Weights of a small self-supervised image encoder.
Data: trained on made-up ball-and-stick molecule models, 17.6 epochs.
Rows from block 9, named by matrix and row number. Rows with one number belong to one channel. Each number is 128 + 32 x the weight over its row's rms, rounded and kept within 0 to 255. All counts start at 0. Numbers have three digits each. After the name is the row's rms in percent of the matrix's.
# convs1: 3x3 conv (model.blocks.9.convs.1.weight, 96x96x3x3, standardized in use), inputs 0-13, a 3x3 kernel for each
# convs2: expand pointwise conv (model.blocks.9.convs.2.weight, 384x96x1x1, standardized in use, transposed), outputs 0-127
convs1.16 064:124130127105127235255121128129128130129198127130128128126129126128128127128127128132139129132155127129143128128128128129127128074128128124128127122131032131127129128131151127120125111132129138126124126130129134147118126127128128127123126130131128124122129139127127125119136127233130132125126120127128143099128126129128128129128126126129123127122133128127128128128128128127127129
convs1.17 118:127118131152132124152127137152145142160099122143113133130122127125139124128124141039089144114043073132078149141129126174137127139124159133113148122121110168115123090123137247122133117129128092128143136016090166169152123126155123128115128127143128116139146138139130121138181103125191120097137132195135132131115128113116122159143141136255129144120158129137103146181126140128146129
convs1.18 062:128128128128127128127128128128130128126130102128128128127128128128128128128133128125136130133130140131142136128127128127128128128128128128128127128129128128119128128128128128129128128128128129137136136131127128126138126255127128128128128128127129128128128131125128144128127126128128129128128127127128128128128128225128189000126127127128127125128128128132128128128128128127128128
convs1.19 152:136128134125130142128109136123107099123183121136080128130142142131122127134149129092207113043202164099190050133111116121118135128104122144122108114156097148137129139122158120199132119108129077154059000212073106150024123122132128155108134145122105112144142183139127114131149119118136255112138137130117139151127153129111145127144123131138139162132113107147122127133116129118124129
convs1.20 057:128128128128128128128128128131129131127128000125128255128126128128128128127128128127133128129127130128131141128129128128129128128128128128128128128128128127128128128128127125128128124128128134136133131126125125174131128129127128129128127128128130129128128127128128128128229125128128128127127128117128128128128128128128129128123126126126126125131131128127128128128128128111128129
convs1.21 075:135128129117128128130133122122162133129138129127129127129146000125140156128128127045128154132125087126141127042129128126128126128128128128122129128125130128128071128129132140128128126128118138119128121128123120125094126128128130153108127124132129128133143128128128125255126126127123127131132115119130128127127127129128128128130125120128133128126124139128130122128129128128128130
convs1.22 135:129133120188094125132091128115145110204150148135111168109129128145117115128133135069092121141102032095099166134134079201134129129116126094137076146117118134102122110122146236091129121126115127070108152077139114066167130138154135123121121139117122127131161104128106140151082119118219109185115147172109129125157113075126130128135123132220112145074103148134131140156116131137126125
convs1.23 061:127128102128126129127128128128129129128128128128174130126128126128126128128126129122137128132140131155148136127128128126129127127129127127127127115128128128129122127128179127131128125127128133136130130137129130132128127127126126130126125130127128128127128130127128136129130123128130130128134128130128128128128129127127127130130121123134126122128129113128128128127127128127128129
convs1.24 067:128109128128124127151127127130125130127127129127132129128128128128121127128126129128125119124132127128138126128127128144123146128128128130120128129126128130116129124130131128125130128131129133100119114126122125096119128129128127122125127126128128128124128136127128144124133094255130129126129130125127127127129126127124127128126130133139127133128127124128130128129126130000136129
convs1.25 063:128125128128127128127128127126128128127138131130128129128128130128120128128127126000156130225108119084125103144127128128123128105128128124119125123126127128128129128127134125131130129136127144126123096156107122127115127127130128120128128127121128134129128137128127128124132132125128144128137129122128128128128128129128127119129129132133131126124124128126127128128129128128128127
convs1.26 278:139126131127127122130113153128160160097150122154158090128146137127119138127137108086192126125155106110253050099161113078113101139134119116177136107131102133171106105150110120175142129202135157150068133138088102240084112137132136133118124135098101136119132165119124139113131164132082211108141170101110153123136128131108134113097142136112157134132134146104132105130105138093152121
convs1.27 072:127125000128127127127105230128121129128129128126136138124255128128122110128125129122128114114126126126057128128127091127127127128128128128120127128127146128128131126130130128128129128176128128127120126115126125132000128128128128128127127127130129128118128130128125126127130133128129128126130128125129124127129128127128127127128130128132128129128125127128128127128127128128128129
convs1.28 074:127127123128127127127127128127125143127130130128130130128128128125122127128128128127131091130109120105125126128126120128128128128128128128128127128122128129127128173128128128114128128129129133120119000129119151113109127128127097128128128128125128129126128128126129128128127130138129129129129129128128128126128128132128127128128123128127128131125127129127128128127127128128128128
convs1.29 073:128130125127091128126128138127129116135140127127130129127128127128127127128128128130127123110131127133134124128135122126128128128128107120119128128128127128127134128102120128129128128128132255104082071106088119122124128127126127127126127128001129130124128129127128129127126140129129133116131128128134124121000134127128127127128112116128128133128120128127128128128126128128127128
convs1.30 072:127125128130091130127124131182127128124121150132132125126130128127124127128126127166066125102136108123129120127128080128126126128133127182131123128127127130078129127127128107131129129135128000135088123113123128116091125127223126128112127128127126129130127133124129138127079130127116139125131107124127129128128132128127125124127121131127134137128109128127126128127127131128128128
convs1.31 224:175134079208107114122130109128101125191131134113137125122109132124101125133128128126113147029092126126100110126119087143121119136139146136081149104126127136134129094128127244088132099138146048116046113093108101143154083136145111130123128161138156132134148134137137108122121101168255104122094134122139128154130101133154134126091122117255123160109101124154116149155124130116156129
convs1.32 068:128053203121128128127129126127129128098128129128126130122128128121125126128126128153148118129130067133116126126128126128126128128128128127138129128128126136128127128128128127126127128128216130127103114129128136117121127128127128124127128126126130129125151115128127105125131130119131128127129131127120128124127129127127124128127111128128127133128125127128127128130127129128129128
convs1.33 069:128126117000128128128128128128128177128129129126128130128127128126125124128128128128132123115127126127127125127127128128127128128128128128123127128128126128128128125128128128128129129128128129129123112109095127129120127126128126127128128128127129128127128129128127128126098119128130133123131128127128128125128128127126126127128130130132128132126122128127128128128127128255128128
convs1.34 124:133130107153118136119045125136099130195140114095134180126130128146101126127139129089045112151109125110135117122123123158129116112112152127137121107140115124132136133138141255102121114130155118124107126122087137113117131149129120130072104130180186129115089112106129127111141043101225147215114142142120136126145119115128139102113122131243154124089156126120098127193145129112134089
convs1.35 072:127126111128128128127047127128129129128130131127132131128127134126127126128128128128192124120123117127119126128128128127128128128127128129123127125125126127127128128128164127128130128127128128106127111125121127135122128128127128128127128128128128128128128129127128129128128129128129131128135128135128128127129128128125128127127129129131127130127122124128128128127127128128128128
convs1.36 068:126127128137107129128128126130129125134123125129131131124127129147128128129128129137129119131127129088121141129128128182119128128128128123130122129131123135129129128129124114117128130132130124139158136126103117117117128131136124128133136130135166127124113128128090124132118129128129129127125115118125122203129127126131128132112128125122124134149129123128128128131124128131131129
convs1.37 157:139148118154134106147106114133116148255128153117142137128122131114119129143130140052144153112080147091065115127129128123132122167128130145121117113117121119103114128126142229106128099115112052188130132037072164134160129150153132132107111130121129129134191131162152125131080121130207121116209142131125135138146128139143129126123139095243149133097122131128119117179158131131120122
convs1.38 057:128129130128128129128129129129129127122127129122126129128128128128128128128128128114128128119126122113119124131130128128128128128129128133130128128129131130129255127130128125128129126127128125127128121125124119128128130130130128129132128129128129128128128128129127125128130128128125128127128127127128128128128128128128128128125127126128128128191135128128130129128128128129128129
convs1.39 106:124140075127130114132126136135089135223128105140133138128125139136126121124129130088113099130140129106130149119147080157126104112129133187125114116130144136089115128131139229132149128130117122114088108078109099116173119130116156134101112128167124101123126130136126128097139147128177137214127148172112141128126129116127130118122134127255162130128117109125133121128124137128130135
convs1.40 059:128128155128128128128128155128129127127126128127127184128128067128129128128129128141123128123115117123036113169138129128128128128129128129132129128068134106132132128128128127130128128127128128126000128092255108255050129129128128129131129129128128128128128126129128128128128130128125124128125128120128128128128128130128128128121128127128128127129129128128131128127128128128128129
convs1.41 050:128129158128128128128129129128128128128129128127128129128128128128129128128128128119123131128128130128074128131128128129129129128128128128128129128128131129129129128128129128128128109126128127135129128126127129092127128128129129128128129130132128125127128126127130128128129127128125117129126110127128127131128128128128128128121126125126128127255127128127128129128130129128129128
convs1.42 142:110141126125123125136127118135193126136103136000145133124166128128129095134152255139174126101119122135250029132125124105135133129106134126193100121184103099102142128140131129125159122191128141155143133000211164122118128138128132109111127141137137098162127115124131169102118228128132122132132171126126145127128129124130125128133133162132128148116102131129137129131130136125126131
convs1.43 053:128128129128128128128128129128127128128127124127127129128128128128128128129128128124128013127130126125121122128131127129129126128128129129130130128129131131128128130130129128127116125128128128136128124129128124124127129131128129128097127128128127128128128126129128128128130127000123123127127129126128128129128126128128128129124128127128128124128129128128130128128128128128128129
convs1.44 053:128128129127128128128128129127125128122115127127129132128128128128128128128129128186133130124126123090118125129130126128127169128129128132133124130128129132128128128131128127121134126127128120152132066126092127118126131132132128128099129129130126130125128127196128127070129132122126137084125129127128130129127094128125128128126124122128129139132129128127130129128128129129129129
convs1.45 151:129125150122129130137132130110122125118214127142101103128126138133131124129146128138255136052176153080202068111130117106129131126118105136153127107143098131136123129139132136212131147102148116183080000179078083236057126127128129153111128133104100121119138156128107090130122131127132226130132124137119144135128142131107136134126116128118146133138089098128120119128111133113120122
convs1.46 050:106128129128128128128128129127131128128127129125128129128128128128128117128128128128121119128120126152128127129128128128128128128128128129128130131133133128130126130128129130121128122115128129130125131126123126126126128129128129129128129129128129125126127125125129127127129122126128127128121118128128130128128128128128128128123129129127129132130127129128129131128128128128128128
convs1.47 060:128128128128128132128128128128128128128105116127124128128128128128128128128129128119116146117124128118124126130128128129128128128129128128134131129129130128129127128128128127103121128127131126130000255121124096125129129129128129129087128129131128128128000255125131125128128120129129125059124128127128128130128128127128128128126126128160128121141133130126129128127128131128129129
convs1.48 135:129129136145133137135128132130139119207128114135144124127128126129122128125127142061066120150084072139101119127141130147128129132122150143109127166138129163102141096128140253109137101138096083096155136012114130051181126130155140111114113123140134102136148124128123114136095129130227080103123127168129119152133118115130129145121125126205139159105132143119129157192132130140136133
convs1.49 065:096128128127128135128126128127109128128155125128125141128128125128127128128125128118155135121134132125130126130127128122130127158128129162128126129125116131045134128121130075123122128128118119131133123140128127163129128128130129126128132128133112128130128127130120129127128126125129123130128129121127128133128129129128131126126124128125128132128128128128128128128130128128128219
convs1.50 062:128128128128128128128128128128127129126127128127128128127128127128127127128128122165137133123127134119125123128128128128128128128128128131129120129128128129128128128129128128126128128125128131135139123135142132081138129129140129128137129128140255129128117128128116128126128127125126128129126129123128132131128128128128129128124130128127128128128128132128128129128129128131129129
convs1.51 060:126128128124129128128128128129128125127127125089126125128128127128128128128128128124134131127130131124128255128128129128128128128128128126129129129129128131130255128128129128127127127129128134137129128129138128134128128128128128128131128129134127128110125128255115094128128126121126127128143126123127129129128128128130128129131124122127128128128129128128128128128128128128128128
convs1.52 121:128139138123130140108134118127101110124158129122071094128129140132125132139126134096196061128112115109200078131144131104127134129121122110138123096127105126124140119131160082135159128120141109135111028147030064139072120129141128143127139124133125112134149133131149103149124159110126237105096163101126127131129127129134132142137131102136119130123108103151129128128127131125131131
convs1.53 054:127127128127126127128122128130127129127128129123127122128128127128128128126129128126141142121128137121131127128128127128128128128128128129128126130129131132133130128128126128128129127125129128140135129126136126168153128129128128128129128128127124124131128129129098041131127125118084122125128126117128129130128128127130128131113127230125128126128128128128129129128128129130129130
convs1.54 061:128123128127124128129127129130127128075127128127128141128127128129128128132128128126176132117135163126093217131128131128166128101128129186128128128128130129129133128128129128123126124127132127129128115129128134135146115128128129128128132128130126127128086129128119128127125127127134117126128125126127128129131128128128130128125127127133125128128128128128126139122128132129128128
convs1.55 065:052127126056126127142080126131129138123104213120128127128125128126128127128136000121101127117145128123125125129138127117050132127198127129082124128128129131128128128128122125118093127097127128133131126128127133139000192129200129126000129128127129126128127128132127124124127131114128124126127130118130127131128125085128128142126125124128115135126141149127130144128129130127129129
convs1.56 056:128128128128128129129128128128129127127129126121127121128128127129125127128128128102147142116145139116125123129111128129128128128129128133129122128130129135129130126124129124128128128128128124128129112125125128142135130129130129129128129128128128130128127132131120125124129126122127126122122127121127133131128127130128129129120127125126128128128131128127130128128129130100129129
convs1.57 092:151127133189127126129116128107126147255126115113134156128130141127141117119128141018140113127103108110084135108127105170128122135126151140108122128123122131138128147127140255064105146141123085210199026024071112169172106141146132132111127148162130127110136116125121126133088064149163133139141148217122125128127132125138147136143128129252123134109122132132128128220141128128133130
convs1.58 150:127111127119098132136129126133187133135126123099160130122143125122153109117179133088255068095095099130255107128121126126131120126134131124169126151099129128137128116200129128103128093224132164215061142081071135231086119154095134135113124138104127102122116143109137191128138163135117087144125139118132150096120120111132151130133125130092139161105148134123143126117124137110133129
convs1.59 159:130116134132130130139000120131152142135169130177123171103143128113142119133118109122115113209122161118089131118114126108110109129127150129124151164114131140076115134132124141178150142109122112187124174108227042003116075135137127142083149099120093076159129165090127160110126179127137140156166127182135118132152159107130125118136114121150128125123133117098143104108127127122139132
convs1.60 059:128128128128128196128130128129128128127119130127128132127129128128127128128128128136130128078115122125105112128128128128127128128128255128127129128129126131128127110127141127124135133129128119122117105085093131123116127131135128127000127129128130128120128129128121121128132136128127125128130128127127128125128126129128127128137131130144128173127123128128128129132121130129128128
convs1.61 168:145133122126112125152132126100118133247128126135144123127080142139118144131136133158137159106148096099169115163124140172078091132075134165117135158113132125112167139120118255087130118105137110078076126041056128138121110127139143134103102122134122130101116136129116147103094161128255109088101130097133131127109135128129130114128144106217134139132135143141128146193156127144159136
convs1.62 067:128127128128128128130128128137128128125122130127128133122128127129127128128131128130126126103124108127125128129128128127128129129129128128130129127127133131127129127130128129119128129128255123087125120098121132128112127128135127127128127131079134128000127129126124127128128091130128125134135128133125125128128128127126126128159045130138129130128121128139128128130128131128128129
convs1.63 247:153133135114133111121118153130143121121176105143154092137135131131125131119138130095226063123106109074229045130160109088146094132136129102152126127127106136198126108133136122159159134166135181186036076107076079255098111140116135150092131154117126123125163151134114115134132154107116228112132158108129158108129130121105155127115139119120165084124138125109131112144109132113149123
convs1.64 061:170125144126000163127159248130124133131137129128046128126128125127127128128126125129000126097129118122111123140129126078121255128128000127131129125125098129123128128145128115128129030131165124115106126128068129125118126129169145126128127125119127128120127142118255114121090128130126135133125255140127126128128128128128128127142127131131138136129128128129126127128129138127129130
convs1.65 064:128126128128128131222127128127127128128126127128128127128129128127128129127128128154126173124123119128118128128125128128128128119128128133129129130128128128127128128122127120129128128128176128124123128121126136085103128126127128128128128127091128127127127126123128126119126126128128127129127135128128124127128128128128131128135128132128128129128129127129127129128128128128128128
convs1.66 133:161122085107133130134127199105130124151142215127126133117128129172127144128143128138132182098026075120136115156128128117133123140127127123127126094139132142139124167127124255087123106125166084144051111084123125124138105130127100145128098145131147118146125126149132128116156126109255131139171131087133111126127129132145134102115126129243126128097128116180122175123121133123129147
convs1.67 063:128127033128128130128127127129129133117130128128137144128096128125128128128128127128154118100120115112128128128125128127128128128130129129128127128127127255122124122129128120126125128129138127112129126084083128131087128126128128128129129126127128129125130000122123255121127129131125130128128127131127118126129125129128125127132131145130139142129128132128128128128127133128128132
convs1.68 086:001127126133128128127125128124133128115121128128128157126127144128128129127129128146139192094125127091121124128116140116128125127126131105128129128127107124122128126126128121096125128116195110125113052128166133108117129127127121000128127126128152111128127126107128129165128130128128081108127112144128128127127128129130129128147130141129127141129131130128128150124127132139128130
convs2.16 085:128131128128128128124128123000128127128128128127129128129128126128128126123128108128131125119128128112120134126128128128127128128128128127147129128130128130099128128125128178115149117130128106127128128127131128128128127128033127128128128128130128128129129128141128128129128127125128130126128128128128127130093150134128146128128128128128131130128129128128130128122128127128128129128128
convs2.17 144:125119125129128149136125144137129148127119126156115128115153154147132123156128137126126127146126255158137109113125127117132129127126147129133188115134128113137150108163127000132125160110210128134128118113118129123127098124129136102134080109129130125104112159140171127135130128135123131128147127129000121128163159124120139175128128132133122113141167110114116123131198155128126127130128
convs2.18 087:128129128128128129127129122097133128128128128128128128129128127130128128127128128128130129128126127123130130128129128128127128128128128255123128128128128128128128128128128128123127124128130129128128128128128128128128128127128130128128128128131128128129132128128128129139128125127128128127122128128128128129128210124128128128128128128128128128128129128128129128127087127083128129128128
convs2.19 170:117137028152120148094107128134135133055115112130138116128092122126130081102145124109128150127150137130211106146111084115118159127098086129109150141132128116079166034176108141092148103129153120115115112137125090123115118118129107163040124080102133122139141067182128102097112117091111102160125127113146106135129128154113050117153097121137127195127252132125105116134135127097156117116144
convs2.20 104:128129128128128128126129128128128128128128128128128128128085127129128126128128128128184129129128128124129128128129127128126128128128128090001128128129127128128128126128128175123128126128138128128128128128130128128128127128128128128135118128130128128129129128128000128130128128128128128128128128128127128128125082128128128128128130128128126128129128128128129128126128127019128129128128
convs2.21 071:128128252127128087139128131128127132128128129137127129131255131131132124132128162126132124128126129128128127127132144161127129118128129128147132127118129171127128138128128000146129145127128126130113127131121128134131127126003125130128145127133128128124127128113076127129128125144143134037045130129128128120129129137128054126127124129117128128128061124126128122135128129128126130131128
convs2.22 118:127122131128127128147128105128128155127120125158112128116098164127129118139127132126125132142132117112132132108125129128122130120123152129222117112137108110123125119141128122132132129117132130125129115119125164090111092251130129096136160127131097124105113127051000161129128128130132114126153125126128127132138112126115084037127108130136133095139197108109119121125121163122128127130120
convs2.23 035:128129128131128129128128123128125128128128127127129126131134124000129128128128128128129118128126039128128128129129133128128130128126127127129130124112128125211030128128126129127126128129128126128127125128125128127128127126129128128128128128135128129134131127128127128139128127126128129129129126129154127128128129133128129128129146128130128128130142129128130128127128125128124131130128
convs2.24 037:128132128128127118128129128132132127127128128131130128124128125134138128128128075128128133128126107110122149128135130129129129128131128128126127128159127128127129131120128128125128106129129129127128128129129131131123122128126128135126128128136130128134129130128127130134128123129128128124116136129128124128109210129127094128128118129125128129127128131127133126127077121129128131129128
convs2.25 057:128128255128128128131129128128128129127128128132128128127128127129129126134128128128129125128128128130131126127130132128128128126128128128129145128128128128128127128130128128129128128128128189128128128128124128124128129128128128128130127127133128128128130127128128128129128127133000128128125131128128127126135128116128129128128130129128128126128127128128129124131199125128129130129128
convs2.26 295:114145142151255200094108059139148114126121105095133115143136122215142203122153101101127154091161125128115085134107087026116163140110127125114140150120113136145180083129107128082176131134151114113118137123147113152108113155125198135176111146098024114139159129129147184097111111091133101130136087114076116156082153140120142130156087110164139102167154144136143165089078122136158117115127
convs2.27 076:128130128128128183125129103128129126127128128127129128128129125178134137128128112128127128129129128130137128130129127255128128128128128127254128128129128128127128126128128046117141125129128128127128129127132127116128130255127135131128128128131128128129133108128127130131128127125128128206135127128128128132128128121128128128128138128129128126130175129128130128124148125128128130129128
convs2.28 039:128132128128128128130130128128255129128129129131128128127128126136128128130128128128128125128126128129127128130131132180127129128127128128128128128128127128128000127129127128128095128129128128128124128128129127127128124128128128128127128000135129128128127127129128128141128127134194130111113131129128128127128128133128126128127129129125128128128127128127130128128051126128128131130128
convs2.29 062:128131128128128128127128127128128128128128128128128128127128127131128128128128128128119135128127127125123129129130128128127128197128128127129231128138128128128215125126127128122128128128129129128128128128129128128128128000230128131127128128132131128128130129129128128134128127129124130126125129129129127129128129128128128128128128128126128128128128125128130128127128125128128130129128
convs2.30 067:128130129127128117131129130255129128128133129130128128129128128132130125128127128128113117128126127119119134125132133143125132128128128128131127128128128125058139128122127129136118128127129080128128126131128000128128128127128121132144127129133128128130130128129143128138128124135126129000126132128242128125128128139128123128128128128126128128127070128130131125131128126128129129128129
convs2.31 214:126115127128103210149125161115129156128118128163111128110123159182101104174128154127125126127124155165146122115127130183134129128126160119086124115156123125139127179158128115152126171110169142129140113131093130143122125128103128094084139127130125123106102168099136143154130129154008126160048128128058119124133103122117011114127135133125113040138120109111112114141122161132123127130171
convs2.32 062:128129128128128128128129128142128128128128128128129128128128127131128135128128127128129127129131092126117129131130132128129129123128128000128128128128129128128255128125128223128128127130128127128128128127127018127128128127128128130127128128132128128129131129129128129128128127127128127128127128129128128129128128128128128114128133128128128130131129128128132130127127124128129130129128
convs2.33 088:128129128128128128129129128128128129128128128129128128128128128130128128132128128128128128128128128128125128128129131128128128128128128128000128128128128128128172127128128128128129133129128128128128128128128128128128129127128128128129128192131128128128129146128128128130128127131128128128124128128129128128133128128128129128128128128126128127129100128128128128128129126128128129129128
convs2.34 118:128121127128128126135123085121126146128119130154116128118129150125128132130127136126129125122129112124173125120127126129133128128125144000122128119093129255128127128142128128129052129118255236129145119111130174122128129137093127102085132128131134126113112128130128135128128128138000131112143130127120122128129255132119110129127145130128128146130175116115120121131155151128127128129119
convs2.35 067:128129176128128128127129128150128128128128127129128128126129127131128128127128128128127128128132130129128128128130131128128130255128128127128127128128128128128137126129128128125128127131127127127128128128128126126129128128129126141126128128132128128128129255129129128141128127127126133128128128128129126128137128124128130126128125128128128129128128125128129128127127127127129130129128
convs2.36 081:128129128128128128127128113128128128128127127128127128129128128121128143125128123128128126117130128109127131128128132128128128000128128128135127128128129125233128110124128069121127121130128129128128128127133128000128129128128129131128128128130128128129131128128128133129128127124128128128128128128128128131130128135127255128128139128128128132131131130127130130125128129127129129129125
convs2.37 135:123105126127131065165123210124130170121113130188103129097110178135107085169125153138135125166128115184138104099127127112136129127125168124128122108076125120145127154186128089178101183087077126135128107125090125128120080142136129150083007115131090121095087128083156128204136143158115129031038135130153119116184129134111149131126130138135136139140129097101103101154129174123128126132150
convs2.38 047:128132128129128128129128128128128128128128128129128128129128127134128128130128128128128129128127127133132128130130129128128128255127128127128128129128128128128128128128128128128128128128128152127128128128128128128128128128149127128128128128133128128128135128128128128130128127134128128127126128129128127128128129104128093128128139129127128128130129128128129128128128126128128131129128
convs2.39 078:125119125126130128146126121128131154110114129169109129102129166129137110122126125135137140114138129121146127103126124128124129239126167084064174107112127126123188109170127149137117125107127130128128115089133118148132136070102126126125150177129114123091105236129140131128126134142203135118148128127157122128076226098113144141128139132128109137134160113108113123128118168047131127130102
convs2.40 072:128129128129127171127128128128128127128128128127128127129129126128128126133128128128129128129129128132135127128129128128128128128128128071138128128128128128127128128127128239122128132127128128128175129128131128131128128127127128132127127128132128128129131128128127128131128128129013126170128128128127128130128128121128113128128130128128128136132152129128129128125128126255128130129132
convs2.41 012:129132128129127127134134128129128123127127128135131128139131126136130128129128126128127145129133129127129128139136143129127131129126124120128131126106132134127129129119127131125126128130128116127192128125112130127128140127128116134128128126150129129114135126135127126185127123134128128127127132132128126128129223128128124128128143132127122145136134127128137127127122108129122138134129
convs2.42 091:125132137136015127168126149115054128126141127143125125137181136051128089163135198129135140152141124121122138129140151123125141128129173127127134127127124124124133172127122124190106128128130132125128127125129135141115148130129084123152232105124195122131085168125134109199122123168126144126095136128127131112155255128129207077133137133113134149125101124129132090150122131128131127128128
convs2.43 038:127133128129128129124130127128128124128127128127130128130070122129129168128129127128129127119130127129132128131129127222128129128127129126128128128128127128126128125121127128107128127128128127125191128125127128128126129126128128130134128126133127128133129127126127128137128125129045128227128128129153127132128128130128128128128125128128128128129129129128129128118128124128128131129123
convs2.44 069:128130128128128128127129128128128128128129128128129128128128127128128128128128131128131125128126128128128128128129129128126127128128128128128128128128126127128128128128128128121128128129128126128128127128127128128128125128128128128129119255132128128128128127128000128132128126130128126128128132129128128127128128129128122127128123129126128128128126127127128127128129128128128130129132
convs2.45 151:110136129163141128088100110139085133088109109122138110131104121127091117082156125106131168128170128133203115133106073151111170123089088110094128153114118127000133098158099155086125126131128108106094109086117086077114091080132127124057141131090108107141138108166086111027103108090113098030121111106126098141110047114109067132166117115131141134138147145124114149123152119037170112111130
convs2.46 046:128130128128127124128130128128128128128128128129128128131128126131128129129128130128129126128129128129127128128130133126128128127128128128000155129128129128128128128128127126127128128128128127128128128127129128127128128128128126128129128127133128128130128255129133129134128126130128127127128130129128127128128128093128131128128139129128128124128127128127129128128128126128129131130128
convs2.47 077:128128128128128128127129128097128128128128128128128128129128126102128128127128129128131128128127128127128128128129128128127128211128128127128128128128127128128128130129128128121128128127091128128128128127128128125128126128125128133142128128131128128129130128129128128130128127128128128127125130129225128128128128128128128128128127129126128099128129128128129128127127127207128130129128
convs2.48 161:125114125128128128149123134126142157114119128163112129112128165138134131159127135130128129135128122149146110110127130128132130127124149163128255110178126118124116128152127033147124164104120090130128114125105127110122120129126142109141095189128127125100106119119152139189135135151129124130101128129140119126185058101116138121127122135128125134143129105109113123141000162149126126130140
convs2.49 087:128130129128128198123129121128127125128128128126129128127128125128128135111128027128078132113129125106122134128128128128126130129128125126128129128128128128117134124120127142111170111128138098126128128128128081128128125128129127133134128051130128128131130127136128128118127127122128128128128127129128128133118128147128150128128129128127128121129129126129132134119128125128129129129128
convs2.50 097:128129128128128128130129128128128128128128128131128128128128128131128129128128128128008128128128128128129128128130133098127129128128128073129128128128128128128128128128128128133128129127128157128128128128128206255128128133128128129128128255131128128128127128128124128130128127131127129128128131128128128127130128132128123127128128128129128128128114127128129128129128127128128129129128
convs2.51 087:128129188128128128129129128128128128128128128130128128128128128130128129128128128128128127128128128128126128129130131128128128028128128158128128128128128128247128128128128126129128128128129127128128128128128128127128128128128127128128128128131128128128128133128127128129128128130128128130128130129128128127129128128128128128128129128128128128128124128128129127129128127057128130129128
convs2.52 124:120130145143125124109116110000130130128124120135133122126000128082111157130139128120133141128147047131174131150124102127120147126114120128142139136123127077130000130137114117124126120121077212118128120124118128050117128126128121121092162000113158119133131131178095110127118120116020111140145123120130119130094127128121068127144110125138129112133092131128118122130152129125147122123118
convs2.53 036:128131128129128130127127129215128127128128128128129128128128126132128128128129127128133114128127128118123131126131129128126131255127126127128129130128126126128128128122127129122127128127133182128128128125128129128129122128128127153129128123135124128136128128129128128131128126128128130128128130129128128129128255150128112128128133129128128135129127129128133129125255126002128132130129
convs2.54 107:128128128128128102130129128128106129128128128130128128128135128129128130128128131128128126129128128126129128128129131128127128128128128128222182128134128128128128128128128127130128128128128000128128128131127126142128128106109124128129128128131128128129128126128127128128128126130128129083127130128128128126128128131128124128128128129128128127128102127128129126130128127127128129129128
convs2.55 114:129130133129128129122129115239128125129129128125129128128111125128128149111128116129029128118128128123134128128128127128127128125128126127128128128129127128000128124127127128108139117126128159127128128126136129087127117172255128128137127128130125128130129170150167128093128127122128123147176128128126129131122128121128125128128123128128128120128190129128129130121131127128129129129128
convs2.56 042:128131128129128129128129127128128127128128128130129128127128126130128126128128127128128122129128127126136128124130132127126132128127128127128129129128128126127128128128127128126128128131128128128128128128128129124129126127130128129130117127134128128129128128128128128143128126129089128126128127130128128128128128136128120128128129129129128128130134130128129128126128124255128131130128
convs2.57 092:126121123129162093133125127130125147129115127159112128110205158129140138127127130120128136127131156118149122116124136123133129113127149127127154115000131127123120140150127130128126129100076216131131116129137128148126152192129145082102089112131127126107117132129153134130123129128146133134134126125138125131105141144117124096128129128136097130139205116112117120129125155130129127132124
convs2.58 149:120141159149144134166119158128129125153143113141128120121098141130175136173142132115124158127136120145128151122135146119120155138126203096132068135112110075180136163128118135169117136132128241127162150129197139126127146152110126096157131156108155124125091177033137158181120122134161127198150124123099135134160133126129116126144099127141093110116255134137151129133127132129142123124104
convs2.59 135:127131123131060084137129132156130126139128124131126127134119128102125069131132119129104131144155154126119156127135133137124135128122148142123161133150116053135164130135125127150137128130140064126217119145128127133124125088109115165218170114126129128132090118116132119124129129144120146128106128127222126123114003128124212092133159131130167195125101128128125120133158122126132127129115
convs2.60 073:128130128128128128127129128128128128128129128128128128128187127128128124128128128128128129129126128127125128129129129128126128195128128127128128128129128128128128128128127128124127127129128128127128128128129127128128127128000128128128128128132128128129132128128128128129128126128125128128122129129255128128127132128128126128128131129128128128129128128128129128127128125128128130129054
convs2.61 141:125116112127141094145125128128087159128116129168109128108142167126014135142128151124123117150112128142131127108127132147131129129126161128250189109149120124148124125161128207150123174107143090130130112132106133141122135106134130123126131128129129127101089125120000128154132135149131125078128135129223120123158118084115125127126128139128128084130089104107112108142136163189123127131128
convs2.62 027:128132127128127129125132128128126125128126128129128128127129124128129126129127132128255138129138128127139129140131140129123132127125127128128139128157098127128129129122127129128133129124127128127128128111136129147125129128128127099128129098137132128127129123128125127136127125132127126126113128129126129130130132114128129126128120128127127129128132123130130128128132121127129133130129
convs2.63 230:108151007161095193088095104116132118140118101101140110153005130161135219131161066102127177072167129134134110143102077094110178143099129093086137151113108130130101117119101131084144143127145204109199138123139130085112103181116192104143105139084037110136146121146085192147104108103141097179158077105072112164122090130119149128167107105162118075164146143136148189090117124142169113110127
convs2.64 086:128129128128128128129129130128127130126129128130128129127128128129128128131128128128127132128128121129129127128130131128128127128128128128127129127128128128128243129128128128128128128129130000128128127128128130128128127128128127128129129127132128128130128179128128127129128127131126124111127131128129129127128128095128128129128127128127129131129127126128129126128129127127129129129128
convs2.65 068:128130128128128128128129128128128127128128128128128128128128127129128127128128128128129129128129000125125129130130134128127128128128127255128128129131128128228128128126128128128128128129128127128128128128128128128128130000128128133129128128132128128129129128128127128129128126130128127128126129129128128128131128128128119128128132128128128128130128127128129128127129126127128130129128
convs2.66 073:124122121128125169140120117137123166127112124168106128080115168000134127139128127126118136142120093118136128118124128126132130128122165114162010105170116159131127122165129141142120148105105122124129107116099136129118143213127146057126155182131124124099111126132125169128129124140080108143177128128141121128239127094111093120127124133126042144134122104107110120129121171130124127130128
convs2.67 083:128130128128128128129129128128128130128129128130128128126128128129132129128128146129127129128128084128127128128130134128128129128128128128129128128127128128128128125128128128129127135129130127128128128129128127255130128127129122129130128158132129128126126129131128127129128127130126132128128129128129127126133129120128018127128120128126128145128093125127128127128128127128128130129128
convs2.68 105:129130018128128127127129128129128127128128127128128128127095127133126128124128128128126126126129128126129128129129128022128128128128128126129100128129128128128153112129128131121137120128120136128128128129131124134129125135255128128143128128131128128129129128127128127129128127125197130122128128129128128128119128121128137079128127129128130127129150128128128130126127128127128129129125